{"model": "audio captioner", "vocab_size": 50, "decoder_layers": 7, "muon_scale": "original", "epochs": 10.3}
Rows from block 5 of the audio encoder of a small audio captioner, named by matrix and row number. Rows with one number belong to one channel. Each number is 128 + 32 x the weight over its row's rms, rounded and kept within 0 to 255. All counts start at 0. Numbers have three digits each.
After each channel's rows are labels from the 100 clips, of 14976, where the channel reaches its highest value: "peak on" is the class under the peak. Only what is clearly more common there than usual is listed. The data: songs of 200 made-up bird species, synthesised, often over outdoor noise. In brackets: how many of the 100.
# convs0: expand pointwise conv (encoder.blocks.5.convs.0.weight, 768x192x1), inputs 64-127
# convs2: project pointwise conv (encoder.blocks.5.convs.2.weight, 192x768x1, transposed), outputs 64-127

convs0.695:115123101058111111125165168138137138120162164144090126116093139134161073098064076156138159136160104170184121165076090112097052138110143097101117141131128122068127167112124078140140110158113122
convs2.695:161153140132111140135162112147089130143090165125101159105139077189090155140122094171104094171170159144198184154125099102112120138115079130151159096127175120158171126154125115130121098101124171
peak on: warble (46); dip (42)

convs0.419:141096081140163164116104123066138140143101141173130190179094130083129149126130109108113144197149180136178167121093109110104146104117120095188134152148105103143190153107082193138146125083097119
convs2.419:104098181176163052151100166123160196164099108068108090106175189150145168118157124124065149082154057156046089149128159144144136149132102167118131099113187095172075134177130099103115116131138079
peak on: buzz (40); steady whistle (40)

convs0.612:131165139188081134131114161125077080127144149131179104169120066132137124116147138086109138139136122101114120135079164133160175101105133128102110163151147074145130174188100165155187132108140137
convs2.612:119088097132163122100163147100173109111180131139122106158094105116161110119124119126191149099176073211095127162142130177084099058152113118176159124102155130186160122145125140091177157115177157
peak on: buzz (82)

convs0.364:100140189084128100095165118093180157136172087112076147101123163131114062129155128140188203158083072120112156122163153122123179101109118101066103130118128149165144127122131103086119135103115103
convs2.364:145167125194079122114135119119161137100086080173130150139164118138111134140094118115144159081130119097160119131169121128184155119137187109116147094111159153141145122122135192096073135139119120
peak on: steady whistle (78)

convs0.137:124099068091164157165151040112154114153114132085081138087104118106101118168123115118169113061154139099107104128090177158098174111171114104053126161125139188178128167114085131075084118146086089
convs2.137:166151129100137099120149145175183097157089120145169147112171164128088118150130098103095110157169162116156139145148141126116115084110085138090115129062123176083097141183127124138170106089150094
peak on: downsweep (73)

convs0.540:122170102135130097119140098124110154136115151117132097115158089167136037117140136098129136048129095137161165160109073183110090133139123140135162066116115115144147170123144056090132090120107106
convs2.540:155147111091121131100095110147138129155128151153127143115122098119139079103109098121103106146112093108138131120144095128144136057139139156205150122052129155180122150106107106114151092095162109
peak on: no call (100)

convs0.755:147116100125092117132132105163139084152160115094124124131185147132076172114145128127123113098065109117119041099119121141146139083123094138151154162145151161075117129156152158160167155141067159
convs2.755:063188201122127144119135163141086175126121138055124147205140138145118070094123148077165107144109169089057114119110060161126151141112119159150133170106117135107177140109131151112101097151096204
peak on: buzz (96)

convs0.54:129114109116153137120105131119132085071152154066151156096157129183117144115129121080161088075097138115117152133128134116155133179107176123165185150097105139110118096128078157177142127151130181
convs2.54:079176178169113108146155185134150178123072146140152138109095171089112122133112092105099142125178081156102132109127108070037160162104102137128080138112124136106178137114135105121125156147144093
peak on: harsh note (47)

convs0.183:114082128152105112107104170149083112148118072151131158124107140146036167164121139092082105173171116138173154070208105170152124181138167138126088065158151145054132106149116103128130146183133157
convs2.183:105140091128129072174091104170103153124113186068141155103116145132085076127108086162127151116147170148124148159155101150162143105142123158130120103159190108117128124148119047150131106155158111
peak on: no call (100)

convs0.521:142105143156090151129140142092143104155194104116119137109050101111113140122108175116116124134090111092092132107138082095116091118149085096155127172160115145136138144107141129070150115098111173
convs2.521:148126181180117126124125160112149135142104118129171122136109046166194163115159114102104094058120097084143114190125124165151075132129158099138090149064161122111152109144101146132114050098157110
peak on: steady whistle (51); harsh note (40)

convs0.259:114140141071157159165160191135157112147124124076173146130149108173129085114143127086153141102105108077071178070107115122121134104175093106113124148104068167201132094090128112103103068155131128
convs2.259:186105130128114090106193139089124127065094135088179157188103138164184172146072131093175140121190105108139182115173142152136112102137147119125157095113135114080120098139149170105112149098146124
peak on: buzz (68)

convs0.494:163163154135109116119151115175044138146102138136168147143106088095123174111123141124127128173131118154091130173095111128112150080149072132146127118121022150191099135123136130097103094097177126
convs2.494:175194105124153149134147112175103068095049128140161124159123146215140144129100166091158096038144131128109166068100110121097102104102101147128100086151164107116132158093131168141103147108167114
peak on: downsweep (31)

convs0.289:170092133116117118162187126126097167101149148140145087117140132142115137121168080167139092158186138118146099112160169104123052175126103149160123149108136186102087131096118126134060108053130116
convs2.289:092111081151136127071133124106139114096117133152115105124177116126122120127157124155103086165146144049131165141141123087076123101121123163102148035184145103072131165131143178112086156126154170
peak on: no call (98)

convs0.434:099126120141106101133110152144114138199168181077134120103191109136088111095184186111082126150134122060107162149122105119108064120075082110178130118089089162099118087148147132113080116119094176
convs2.434:157076114135164144098167177172105182139082147144099094148151172110126170147102170069072133188136125135116157147157126135145143116146079150102147110157124122146122084133144107076116159087152070
peak on: buzz (33)

convs0.177:088110090109131106152203165163091104154109093118097095146112107051097100141100127109177107143112122136136144122070092159166121150123161050076113153157172163125100175100114074131151111087177153
convs2.177:039158120128199178116116169120197101114145138090088152116136170128101135075137117157174137086095091091094130103125112178187096143150103082162115109119155138139128146069183103141069158142153148
peak on: steady whistle (48)

convs0.337:062108106117173105106057082131134158112135135113100131147128121156098123142142138094130122153089120105086110123189134178111099121089123150118104124150102158163077067131122127137154118136091117
convs2.337:128121137163097168111119117095159115129095089156166104139094137099058127091102134111085099092112147169123116066090120163106067164146130147150184143080144160136128116157089111080082147148127116
peak on: harsh note (40)

convs0.677:108202168140120147147107153127126143119191167158103099131101120137091119120155126092081139133179120124140134130115156124121114090103140131116114076166139125098153136117143068143124093105150078
convs2.677:148117216076120131077157134092095096149093153108092118139107029142176118152121136082088152097142113153115127101127111153138117128069138136133117128178133197132116150161119172061152170204129115
peak on: downsweep (54); warble (32)

convs0.591:113144104143131122068132096203138121081084105102140107098186166133150110160173181142152098078136146165187109106158144131147086074123113100139109098102129158114161129109148060080121107157087129
convs2.591:159162134103132156125154068141132143180143144121101081052100147083132154183087143170125091121130177127118102134082129151169096131140166177155111039117131087060123103126145103153078138125101106
peak on: dip (31)

convs0.650:107175181196113121100099117132066121124144113139127150182131138098170120100131105105169113176057109129151071145087090082089143164133126131106152173161069092121158086136160103124110131087101114
convs2.650:137129121181091176101051196125107117145136086073096182147135138124198103128082136114081223129123182145097105161119098135124137062124096160145143153105152097153138123081085105089111103143072128
peak on: arch (33); upsweep (33)

convs0.545:115152168067123125158155114105188140131102121177190133130134185085128117114081134109132187094152162136109119131081117086157122158145147202159070128145090145132148171135099100194111096124110085
convs2.545:146064129137081121119112108133132118143137126127153060177113122100099148126177164147156144095146087126138129182077120080132139151115115143117018129167147140167103089118092150102101103094102097
peak on: downsweep (36)

convs0.507:124153117191112094175113123119118133092157083162177125116073134078166172137154141099090111150177155129112135137132127124181142125152116121131079179106142152158109076182068163159099121114071119
convs2.507:118080131202141179081125091095114125107125107144129103140091153168102154140063070102126116190114142169096121154097138139198125117145113106068119136159147175139162160102134152144100114108119083
peak on: upsweep (75)

convs0.328:164101092098114136118149132129150130098115173099204111159116107128104154123107071114091155117156130109077117117116115129123132108186120155173207122077064138180110148156152076138141081089142170
convs2.328:096110110100058157128103156134159084076120116094112086126098159107122168092148065136155091132139127085124092104127156144099128100118144124091096096188098099149088102096198131116103139176147073
peak on: harsh note (40)

convs0.401:088110123150136147109176137076123115086161077106175160102055114129066074158072086107158137152104073166154107058165208140163137109135145127050087169205088098135161127123169175112132060120133134
convs2.401:079133107178142034128137091103130097162094192118045110150117106133108150175133139124135146129118124082087164131103143142136151121108169149173120206122053122147126118115173108103094085120182172
peak on: steady whistle (58)

convs0.125:128153119159083117152125137111048050103137133111112130179150101155185151126116093157146090108113123131158158122115158158067128166155062105148182105148137156178104109146195122117169197053075184
convs2.125:176061163144149157165089150136099142154157131159151150089202116159168103106100067088129167113118090166128080117142108104139147062147123127148129167123137067140146107094155081112116163124085102
peak on: no call (100)

convs0.3:148134082102136128117144095098201132075164038107146116151128148120128161148145143128122168062115157132139174029124168098156135109172158075132121173086153143116116167102120094141141133127145130
convs2.3:124127089140097182075130209130171088128131076105107123183058084136170092124141105100124202163135093091115198164189089101134156087127110094103189124158099143106092075131155157097167167156114157
peak on: arch (76)

convs0.717:134063076133119127137080155044048128114174131105161131122122136094129118098046216181107155113055100147158088135144122206122104161140141124148122100092113095132063066147134111154111132101106092
convs2.717:176167102129135144206094153135137185181180149121140127148120126109158068106126106183120117068123169116110188141092137153158125080141103166148136128082138131127136119176184161100136175123114130
peak on: buzz (40); warble (39)

convs0.390:084127126157160120144097130107137162134144152126116086123128128159144127169088108125138134147147125147152077192147080149132126129112097107150165093137148102157115164133117093177097131036171115
convs2.390:144137157143109079160102140187122175105100111154083098110089114191130120143080155136139157102118115151124129151093149098072100182111174096123127120094184186132060135109124187132148113174118111
peak on: harsh note (37)

convs0.506:093100118069216197119113128165124127066085118038148102113112132135107086112097173149128153135061132142128123107116076139123152165166223088187196082108088061131075125120124133092117070114132162
convs2.506:108133121134125186171136106114139203155098139141154112138156078152109140130143096123090107097072089069132106165207107135117088125178103080125098119184086181101104131182122102171139080177122142
peak on: arch (25)

convs0.103:145067090154064067133135123132105085093195160163141134037108117173081094092111098137153125090152125156182117152105154126144199127095131127152170164151090135131129112092112099169118138191149136
convs2.103:078105126084157117135114097163108167140138055118132109145168068132150089108038136115088186143146136121077116176113132150091125103130141130160077128073174141176160191209132146111107108166150103
peak on: buzz (34)

convs0.201:147119128089136117171137152138150103085152110153138184139135130158121083139176150117105150116122123144165099104113167144075103143112142152139148089177162138187210130167156121173092085154110160
convs2.201:164153100162141124144196086108128086169093144158144072124093087089127174150168158147163150127115130106125097099061177095157115124162087145172127115129140201092063182120138104155134202129138190
peak on: harsh note (76)

convs0.453:148141076106121115115138165092105133117203150091124121126074128145133116074091118123112128124133197143160126108086083155155077101175162138142109054174125110145134124138086109152114082142194143
convs2.453:097213174124108149147114184176184184123135138141127130088141150143147151124142076154153144089115158149119155136096125106167161077090087135125110127129098102147088132185139137104162183118174130
peak on: downsweep (36)

convs0.206:118113111112127127013117091117106140102145108120109114132172169150126044123142145119070191068106082109119168114156104173121140163118106099084164087088124173166130188171152088102183148106131097
convs2.206:087149144150106108070116125128045144088099095102086108132104124159095141055129047106142082142084150099110129104135051093095112145181127160202169135118125119138131110083177130174145205131161156
peak on: no call (100)

convs0.184:074158135149180140155151140108127139109111121110104141122140139125129045139082126119114107094163062153144090116144122117123124106081106093156111162121120156170158121158139144145155153085105070
convs2.184:165136150150079115109173145112103156120152151085180118102155146140120166128146073110172168160197137099127094165152112074094096071137104084154111118085106085125164085165176104120115094136158120
peak on: harsh note (44)

convs0.746:163124158150167138143112161120119146128148104058163176143137121067078075037109139135134127136123100133118165091159087162092170073171115150042106107137174172141158110145134184147158074100150120
convs2.746:090164124124102155159131082122153060120072179189146069157117066108106106156108103151134117117124160124115174099134099110152104124140151080128134057139136149111098134104129190126103077115127155
peak on: buzz (33); steady whistle (31)

convs0.538:098222136125135108106082073146156134155111181152102123081176128121189125157155187112107134101116142205169116110117152175077105107087118127086111081095147095133214105128140171119179110154142104
convs2.538:143147108114094114127050124146156135159199133138159099097120110145116113143094148093149139154158134109087136117116106058138057100117118137128059140137200177146101085152074155166118104127140056
peak on: no call (96)

convs0.160:074085097154142064139194110126166104152113116135128095056163098104105130144127128103098132126153131188139141108146199122108152154161096144136122118128210132159155127121077128115073127124164117
convs2.160:104150093099145138142151054118142090101138110139159153124112072195089166165141164133151161123107120121157116162141174133206101114168125103160141144140165110163105193092081093157057057125172117
peak on: harsh note (55)

convs0.294:149105114155164136143165133102161137113124128154172137113183134118110141076171160114156079084155131179082195149144103077179154094187150075161118169134150169098106177148089102123117157116151161
convs2.294:153122144129134094077140137110188113146145136186160113122194157178164179133107190154158135148083102104134159104162127071091100084094208136132142078146155138152145092134199175185077110099141187
peak on: no call (100)

convs0.167:108108179103147143130162136155137083126116053106201136155094116112112114183179149158090095140083121125110163108167134165118138079165203166086133098118171167098107093109132100085150121126157108
convs2.167:108138137137141168172104191211130063164077119078163133157096156094156148140182109055109148154146102140151150095156148123107106138162109103119110140087142139109115124077103093087120118115041204
peak on: upsweep (81)

convs0.423:127061139087091068116103136147118107123143083131122143129078157173134158098099143138109185110175122145033124168134094098128086138103142178121126128123158115098142163240080142094104087066154117
convs2.423:140101141165199145108177129162155120089101098151071114130161131137119170076186110117150082071071138106129132122116103107124152116134133132141159152187114161090124134172144119134101156115126081
peak on: warble (26)

convs0.448:184142148146082124086134155103071137155153123104113121138140078106067112102123098145143150161145163099168125073131092187100098076093129172108170210147185058178178085098099152117178095114096100
convs2.448:133101179045131182125148099169093069176107101100119138151125123191127102152071079099087154147153122095150175151157134127201098080131152138157167162136121111131160139116150142152154134148108068
peak on: buzz (35)

convs0.298:139092144201133107148102165084083162142121087141104104145105131192113117167167108139109122151163073119170123151195130069180121141103162076129196146118123124155151174152123096211119162091106140
convs2.298:099138110082103123083105134127123114079172155134099030098137108125198083115122127124141144087140107071119128143097120122147138142136060138138109120098127079172075127083119202138164162146134145
peak on: warble (49)

convs0.42:153117190125067100143106112152212131168129135159171125141092145068150116085139120149120169107138149082096118130111089087172079121139079081172123140161174085088087133107159182176153164126115146
convs2.42:109165136149140087103156173130137160164096143170123114133146120116127097097155134191092138167091103072128154106102096129123099159062131091133125187103107137065129084080168146177163158133160117
peak on: warble (51)

convs0.557:095128142158162158175142103143155160116119132145028108104163163105150149199105105146141218120143159152094083201172164090207167169097096160135129124139148095132135135114110107124070173195200118
convs2.557:158178104085149129150164109150112135146062108111086123134176114194137136129130144087126177085111166208102103121131138095121133120149054115157197080116138147093206173107052104111144119250142117
peak on: harsh note (30)

convs0.537:119130127137136162180109100102112140119110123080134152118185083137131142072095122138190123144109126214147115128082140156132105165142193152203156136121179133070127100053123177113118125116086164
convs2.537:125159210109160144091135184112136169058133176135166090134134172119144140144068117122116112145158183161166150167157169122123104172147130206148112115170128157139085138086160102090152133100095150
peak on: no call (100)

convs0.324:143175152130103135084143123158132135122057138105125144082104123189076067110097126156083116180079151112082094135178119065156088134136176145116149107102197172122111060143148141155123138133068138
convs2.324:105175127162150158148117134143102157151030131081118117171147143092224110112172101087194135137116176162139218122153099141132122115067148142122107136091114115141111187082155123119139130104146172
peak on: dip (29)

convs0.409:137099129133154149118149153158169153135172093160089174145148115120158159127164122091148170123104155123152083136090117135126128173161188149177205081122143166132143129100097172104212148126105179
convs2.409:200106139099088130165175074142166162181117106164109156123153139150127069154118122110132154128133168096150096158062177142111172175152128125139092103087151101117136185128143114099158105120165089
peak on: no call (100)

convs0.354:121155094139170118122166129111130106174178214164140119104099122101136154142188147097141125116122126093177118043160122122082123153090139148104153206123114137061090092136088094088137096133169090
convs2.354:140115118140140116120138082128166029077101136179125111110043120102202063137111114163108152075114139200156101108123107110140152139108127138150102094110127113134118118026100184067110153145158024
peak on: arch (25); downsweep (25)

convs0.437:126081150139169140125102107111110126095119100156101123088120097129125100160116107153143183127116057104167136156111142165209155177182160117092080091140083135119115165134107107161150140116124123
convs2.437:136160107153133071154141107133130099138177109158166131166097172138072086162096103102121133096116201125087136150152162058096118178125101126130141159132111085143138112110100110108173081148147173
peak on: warble (33); arch (29)

convs0.151:163172139103174083105137125082102140153131142117093161165080151140118160139060150122166105099108100162132117074141177153140152113165119099123119089149156120118096155070128135133132138154167179
convs2.151:094152160116104136160135116117138092035105155102132091092114200150102119154173130049091095084123125112188122157170116126120131063131155154113140161073150164111144124144169078177109195113122086
peak on: upsweep (81)

convs0.527:193084120145109186123171176064198125148139059146111161079142130152098186162138125165122128124125148058120183148148066121145159159069104039169109148183149086141107139078158112128079101105097100
convs2.527:139112158116137094176090194142137175169098137094139099148092072148168122177063129187102158122199168073101118118179124182156096125173127147174164171111105101159162103142187213140148150135065099
peak on: steady whistle (70)

convs0.377:176080141132157074096157086150073087128126072120093118102131139154078094148098114138185113087150150155135092102096073136158124137179136158129135099128156184136090147147157118111122126030143112
convs2.377:155169137144131022184058080158107129225103152134109110155168136106149140164087122148111104044114123162132093156169147190162113157113136081124126077123089107122077117150125145106126085112152124
peak on: no call (99)

convs0.226:157129081116173191106116151143182104092164098097199115145107151081114176117140151111114076160111116175152162078113143097155154124130124115149170158176140100124169119174098149093188156128114092
convs2.226:130125094159134154080154131133154140116108067135103080108114121144122124097151134130103152124110120142115162141080066120068178200150095098097145069133144071100132117107165127096149133120063129
peak on: arch (63)

convs0.568:147131136126099145134155119070112090125125104104101105135133117122126136149100128089112118154132151115105129123150110158135153174112144094113140091101194137136120136089118118119060100159092126
convs2.568:189123086139170166156161183129110143138089145083077163138159084124168138198108100085083077120135095138162124156176101136132116071152119104087142150083107106144102145119140135135118117125118112
peak on: buzz (36)

convs0.429:144121175144158136164186125116080099101151157133132159141087127127107123124148105168114154124105098097141123134134136162186186124069153123145098094124056087122153106149156104123084138082117087
convs2.429:087165148161137126140146167150111118141160085110114116126116192107108095142119091131181169072147117144133176131196191133149115098124192150097068183117136177157138109153212133151186160120167127
peak on: steady whistle (71)

convs0.182:103178152094133078129170143149185104113159123123172180109152129139165119144099107103143131067145143121146171072078128099116122135145111124158111077102127114078202117122122141143063177166090130
convs2.182:162184086144059082080118160152130059118115120103143125134072091113159058148161137101137130117111139170079140148164116132098039152139162128160115126158113162120110164130159121094120096204123179
peak on: downsweep (45)

convs0.431:136121154132128099159168180197159101111136120082027113120127154077116112106128109142178080107191099145128196077145139063166107140117149098081138121130113144146146170068150153183139181179148108
convs2.431:141125175141149130163147151188105100107134122154169068134177065163164166161099153124123154184109122102147074144109125168143131143132073122104144119105130070128065145155140112127119206162051116
peak on: arch (81)

convs0.179:090098151129136137110106101115180135109124176088105139117062107123162189183093141125140157118178152143108115162099158166141095085097143128128142131164159063172147134142134157114104151192125126
convs2.179:137118062130070133037050106114058111099101177122149146129159093126155133165145136093159159074164074116084156089089158105148140125102091143136139104170118127195128126204098062124129204066153163
peak on: no call (97)

convs0.389:094081093129172179089158149127133072074171098120139120121122057117126051094148178106098113156171108128124133054156130085150087160204152133122081096145120071160156116153082061048104066125125097
convs2.389:116173098121089083138138115121177114151118141199146129093140055149090148143093114132090086109173167129101103142113186134160076141120111106139136173114165136098106104104076102091092129159107132
peak on: harsh note (70)

convs0.445:117069146133142161124155200159151141158100062114151161100181203170079143146083097111044167157155035118117178108187067191156106144125178162161183126143090124117168191140145102097119101131081117
convs2.445:152070125099123129132177125127152134096063151076126116137135135159102097100008157142095132109215070118131153076227097092129148112150174150113151163134132111118089056117176096108084191185103167
peak on: buzz (43)

convs0.406:095147120122184091169125094162097084078165141125064094164128118122107140162128115072152137156104164086121128083094149074136073176140106121130107130120167101121118172123163128166072094165094069
convs2.406:145096097103168161126203130103132109161083145131138065144099110122070159118182122130100137171081082111117091147132127178155098117110093162141069129105165080133119095133127137146135153115156097
peak on: downsweep (42)

convs0.738:117089122102140184140115174115071053093123131136119103154159097145152153162193159161137134158142180157122085169083120145117169148174127136118140111164196131153162146086096137113172133078169096
convs2.738:120187110149112180079128174104138160127155095172091188179158183142137156112120156040143079099147143140083126152156112090127094115154150127156131108140113103128119136145123062150114133108108115
peak on: upsweep (40)

convs0.315:148106122149115133136220106062168148157169066132168106149131147132112128032189157140130114061163129079129208073134147112154157146126134173175159176139084193133168124146172141145086149181123148
convs2.315:135133129146141141132124189122164058100117172174123129137122139141138191113169168109146134148155173098130167106161103120110187159127150135105170115100101047162138163135157112122112125092123085
peak on: buzz (27)

convs0.447:098102179054141095109123124162172153101121198102135108137102075115160140121134060143152103183134133156089170134100115104137161124106155067154132136166145157196118112129161126134133147071182133
convs2.447:173151110156114085078156119124116061133148082133121102144118187137126153091122174166116096105184143077124140188078161164121095130146119149154199119102128155134130113179170129149095136101146106
peak on: upsweep (65)

convs0.288:093090063180143132117055135081086130058176125197110094106155105106128103105099114177125118107111111097189158136188128133213184156119139063153105098180109087153127141141152122174162148090080145
convs2.288:166149149207077097137084192155147098177162117135116100126098129160156114238062122175124097150097124115124142155185158065119121143153092100165097114102118111226107086139142107149144167085127116
peak on: warble (52)

convs0.235:109107090101182111053130111124120086057116148131159128115148168150138156125160073136141125095125165039149125132101047122091133135100156117074118175185095140153165120164102117104138150089075078
convs2.235:193144027150133147083169133163097107132148127146150137152091131167162132148123144108131151143114113112155153130119099192141046129118128127148138066082050120098131172094108143133109087091129135
peak on: no call (99)

convs0.219:142093150115175101169132090114104117102143069169071088103117122126151198070117169099163127164113202200149167141078050097145120128116121164060156105139080115170168144075089162107142170177166095
convs2.219:102116091158055136124169085112108136148177104151086161064120107153094133170130122154130150130136143134171158096169120134109112082122169171163097142065162084180159147143161073066075153087154106
peak on: arch (28)

convs0.656:121113126142185122087171122104125105102146131135125101119101115097133146109094153059096098123137146062135131082126140123175177164149166075102137138182100128143117082088122122091119139144137099
convs2.656:140181117126119139097164115171154134124121167086123150145107131132097144091147092092182134126115083151157085113101156108135144177130164145213157142144114123094127086132135117144122111112199136
peak on: harsh note (28)

convs0.526:107133145120111138170127164166078121178139133130113152112146150142112105065184175168098132154091119078166127134121181120104146148167074132152091126102127220133087122116175074189088091124135164
convs2.526:174066104078129104107126084124101157158100099163090158175141172099149127169092208133106113178155139164159190090157161129098109076129099124097111118152124116139171115129118127076110120139129066
peak on: buzz (82)

convs0.339:167120155102056152152118134140115067050160125131140154128052150164149101154067140125131122160121124114102128115097185145140137158150139097145151136124143088133113134121119162092101100128124126
convs2.339:097149084091147105102153153119147116124077133118089131137098101167156129167115127133075054094111110094133154165156157118142096149141189117140074088085141132087107128140137143135176062147119129
peak on: buzz (57)

convs0.256:104111158169160128172127107152094100135139124149164092089058155074091128086124091117076106082196131211103113126169163168152125160093167141135100141152121170147157142106061105105143114154123098
convs2.256:152154173112126094133147115170155084068123136162072051117156108141118122121113103145146134125193127112111183183104103157096179142120098110101133149138171131122124114149185160209131187136174133
peak on: arch (59)

convs0.351:117100075118137106186131126097133119123148095108127140096111116180116161123125098140132144093127171073124201078093098107107069127189074097196121088117148108153170146160148215177101141103142113
convs2.351:187178161149121089100107165159143144189140112121150115117131155081118142168120073151143103162133125197085163133128175150190113144081138114071143144101104119069127205155140137064127104130123105
peak on: steady whistle (42)

convs0.111:143098143134192139132106129100127140136147070112108096196129133090124099094115155097161138137169127136143093154125121188149144106154103231089155068146133087145120158150099162114125093118156137
convs2.111:118085131130221133130122161132126063115077176121143096172076191180159117079097162134149154136063079129168154086119146124135143144120112140141120114126129055104105161123107117140180127085131139
peak on: buzz (75)

convs0.153:102115122163135114134097142136154084168134167174111098152112069147149113186101181142075098071138141142115110106082107120135128118149173148101152115117102103124191107095089110150165115138137171
convs2.153:144130148087080076147140157145191142161115122140224138114141128088087156164123112063125128074113137078112180066175148195087134095141126094127099094059149170128160148106167124128097082084156078
peak on: harsh note (25)

convs0.449:091112124121136073164093147086139093121131101154120113128126071139102102136123057129083183090090117115110108112121112133160122093190138086097141116158057107112146126035113121112116107103146110
convs2.449:190201114166073105134146128181095075078129168074104161161096127057071170065139143141137144198124128127079126134112111159037184130140101114182147166120136094152167127081124168118118143127108119
peak on: buzz (35); steady whistle (35)